A small image classifier, trained from scratch.
Model: 32-pixel images, arch wide_resnet, norm batchnorm, depths [2, 4, 2], widths [160, 272, 480].
Training: 30600 steps, held-out accuracy 97%.
Data: trained on single printed letters, digits and signs in grey, bent and noisy, 197500 training examples, 9.9 epochs.
Rows from block 4 of a small image classifier, named by matrix and row number. Rows with one number belong to one channel. Each number is 500 + 40 x the weight over its row's rms, rounded and kept within 0 to 999. All counts start at 0. Numbers have three digits each. After the name is the row's rms in percent of the matrix's.
After each channel's rows are labels from the 100 images, of 14976, where the channel reaches its highest value: "top examples" is what is common among them; "place" is the part of the image that holds the peak. Only what is clearly more common there than usual is listed. The data: single printed letters, digits and signs in grey, bent and noisy. In brackets: how many of the 100.
# convs0: first 3x3 conv (model.blocks.4.convs.0.weight, 272x272x3x3, each kernel summed), inputs 136-203
# convs1: second 3x3 conv (model.blocks.4.convs.1.weight, 272x272x3x3, transposed, each kernel summed), outputs 136-203

convs0.221 086:415474481494509474538490556493519521567421473505453418426478447465518471462418579484558623552500489415510521495451508475461542504512506443523548524484502502517523527497463513430570498572485517405496459492
convs1.221 082:492503530518503561501459452503491516519480541488552535526504515499481546487515516462506481530428568484469509621416505501523428514535475553451534538494444529475502489464445438513506482494481501500472519466
top examples: small letter (62)
place: bottom centre (79)

convs0.76 092:474539524479503492500443484482557464532525470487532487483532523523584522541484468487510505423500486510524471527528448504583472522499484484551531479452466516499520516540527496532493510555490485504450498523
convs1.76 085:534539494482475503543479539526450485558432465510499434410522482571455468474553496526461524487446501463482434521519509494531511470467548486533492416515476533433473535478531498476505551577498500493510568511
top examples: the character + (28)
place: centre (73)

convs0.239 106:436429464551393544496530493534514480491511464468485511566470497538439516514461406445501529483481526491493553516474476455583529480557542475478469535517548550550449503578577492511531575497501507455497363523
convs1.239 106:533541465532419590490442496442508560498489514502502474471512573459546497486533444493498404527464464504531478470533524452473526471428537429527460489446494527561457482436543471523496406538453477470508473459
top examples: digit (36); the character 1 (30)
place: centre (53)

convs0.49 092:509475446515527463409572509538490454504453500496489478466457511477528485441486455438451475421484472423535490490531485484509475539445513520519474483429443499449484491555425500523473435518448501530535537540
convs1.49 090:547488453454420551485502546511531535483544459485451510470522491544500492500504520469478449414544542507520512464586470580460479486478488514458582426439522472598510536485435466404523505496484518518488507462
top examples: the character + (27)
place: bottom centre (49); centre (42)

convs0.196 102:437516477466475546448465437476481535476536476505458452471526484485569469474522464495496512520541459478526453575544493496500462472474433479535469457528538567564472539529624484510520478480515495488491403554
convs1.196 101:443425442500500451459451523456506475505515520541521489506480531493524441522474538460460500471582442478528463443496502476531533471534493546456469474537516516546473526523506543484515424601487478476469441563
top examples: digit (49)
place: centre (69)

convs0.8 103:498507527432442530542451539530444463518510507475486488446544455577518509461506542533527444494415392577523488479557462512481516508567417511496460547463487418471435509535486518447455596447447490422522469566
convs1.8 110:496537579542473509494441485460461512475485450477494533496495460476533502492510524487552557455480551502466458587505450519527515541520539535508521507506483534499526560440464490500529618568441556485526501438
top examples: small letter (69)
place: centre (69)

convs0.142 085:530591474463530514545489488448510566508557501461503505431464546473456480458556555469486514491396505600461515480504515435441522514464515477477480508495505442467545464508518508474485496523484458452503570465
convs1.142 080:508539559450452503391458571533491506496450463488487461452494533528435503418369441536515429443519557467492508535528550475510488549491506433498476517486569498448467427492534496496502512488467502594490476500
top examples: small letter (79); the character q (28)
place: centre (90)

convs0.21 091:444538487509421474507416615560511493552443538489496465490522478468500529522590466533471493465551446472500511462579478511441537417472440484457471495430456416480536513473402451508428494473516489533509532528
convs1.21 101:506493522512457529573514508535541500513496489511492420497473465544462561537538474535512505455428451480440439464421626513567498445535557462462531549417544486508420511516488486536512566502508482472483530459
top examples: small letter (83); the character q (61)
place: bottom centre (64)

convs0.103 113:505497401477594469460426465453486478554496501509487514454513468495523540465511554544470529460550450571499477552501507455502540509517476547528510470501521514436554511489564464519492497536490507517494507520
convs1.103 097:505488480486546512532427505500465471497516450426539453532475506513505496390485500464515542537583511416518561509489485465504499480474496569461433445480477497418435501520499517486521537554470541471460484500
top examples: digit (31)
place: centre (83)

convs0.246 083:506444435546471618477440499531461557556486483507451479529552567531466449475558501487530522467467495496515540533523488485474494477518554544574454455489475476445511514442517525472429510523457478444466393479
convs1.246 106:506510478537576489446623513544472464454545533483475503560409555492540538513440448496446487519525443483509495434499509492527501464431483441465581465517576548509509457543490453517491510535504474447482469573
top examples: small letter (63)
place: top centre (72)

convs0.48 086:525507471456484452457522466507429460455499490477554563507466570506506470597415508469527455514472558451526518490501537505456536472473525540454519491555498521451531453554431459499517443473512495541538541507
convs1.48 104:458474465531498497458521537539483498497472493458437522475460483462485567522528543533498500527447477535518519504555385526497450470524459545474530510442537533453490524498519518481502454524569494459516467476
top examples: the character + (33)
place: centre (55)

convs0.220 107:502486523484525485461548515509470468495474555449485471535523484506488485443408502578521430477541497436446485437557481503531549538464441515485561527524455504438530512512551488507484570507494444468515568532
convs1.220 113:507463565524549520592505499476474505532486479431465502544538488546518567463478499514509474563532490537421531600477480572498502477437469499561582512457462488445498492464562504554481571529518477471456570477
top examples: small letter (85); the character d (27); the character a (27)
place: bottom centre (85)

convs0.141 082:537509516464466472457478548552518486541473517498546443540530455461479461464469503457503495489530456511467537579503514509448483466479451437504515452527511505505561562544564560515530477544490501483477531490
convs1.141 090:444470473520502482535436464550417531524463525480510487527439538448470462495475437503506474541463523542485597472510527531508500588487499488537486524485477556447491555574469516436507441521524499499461425479
top examples: the character + (26)
place: centre (63)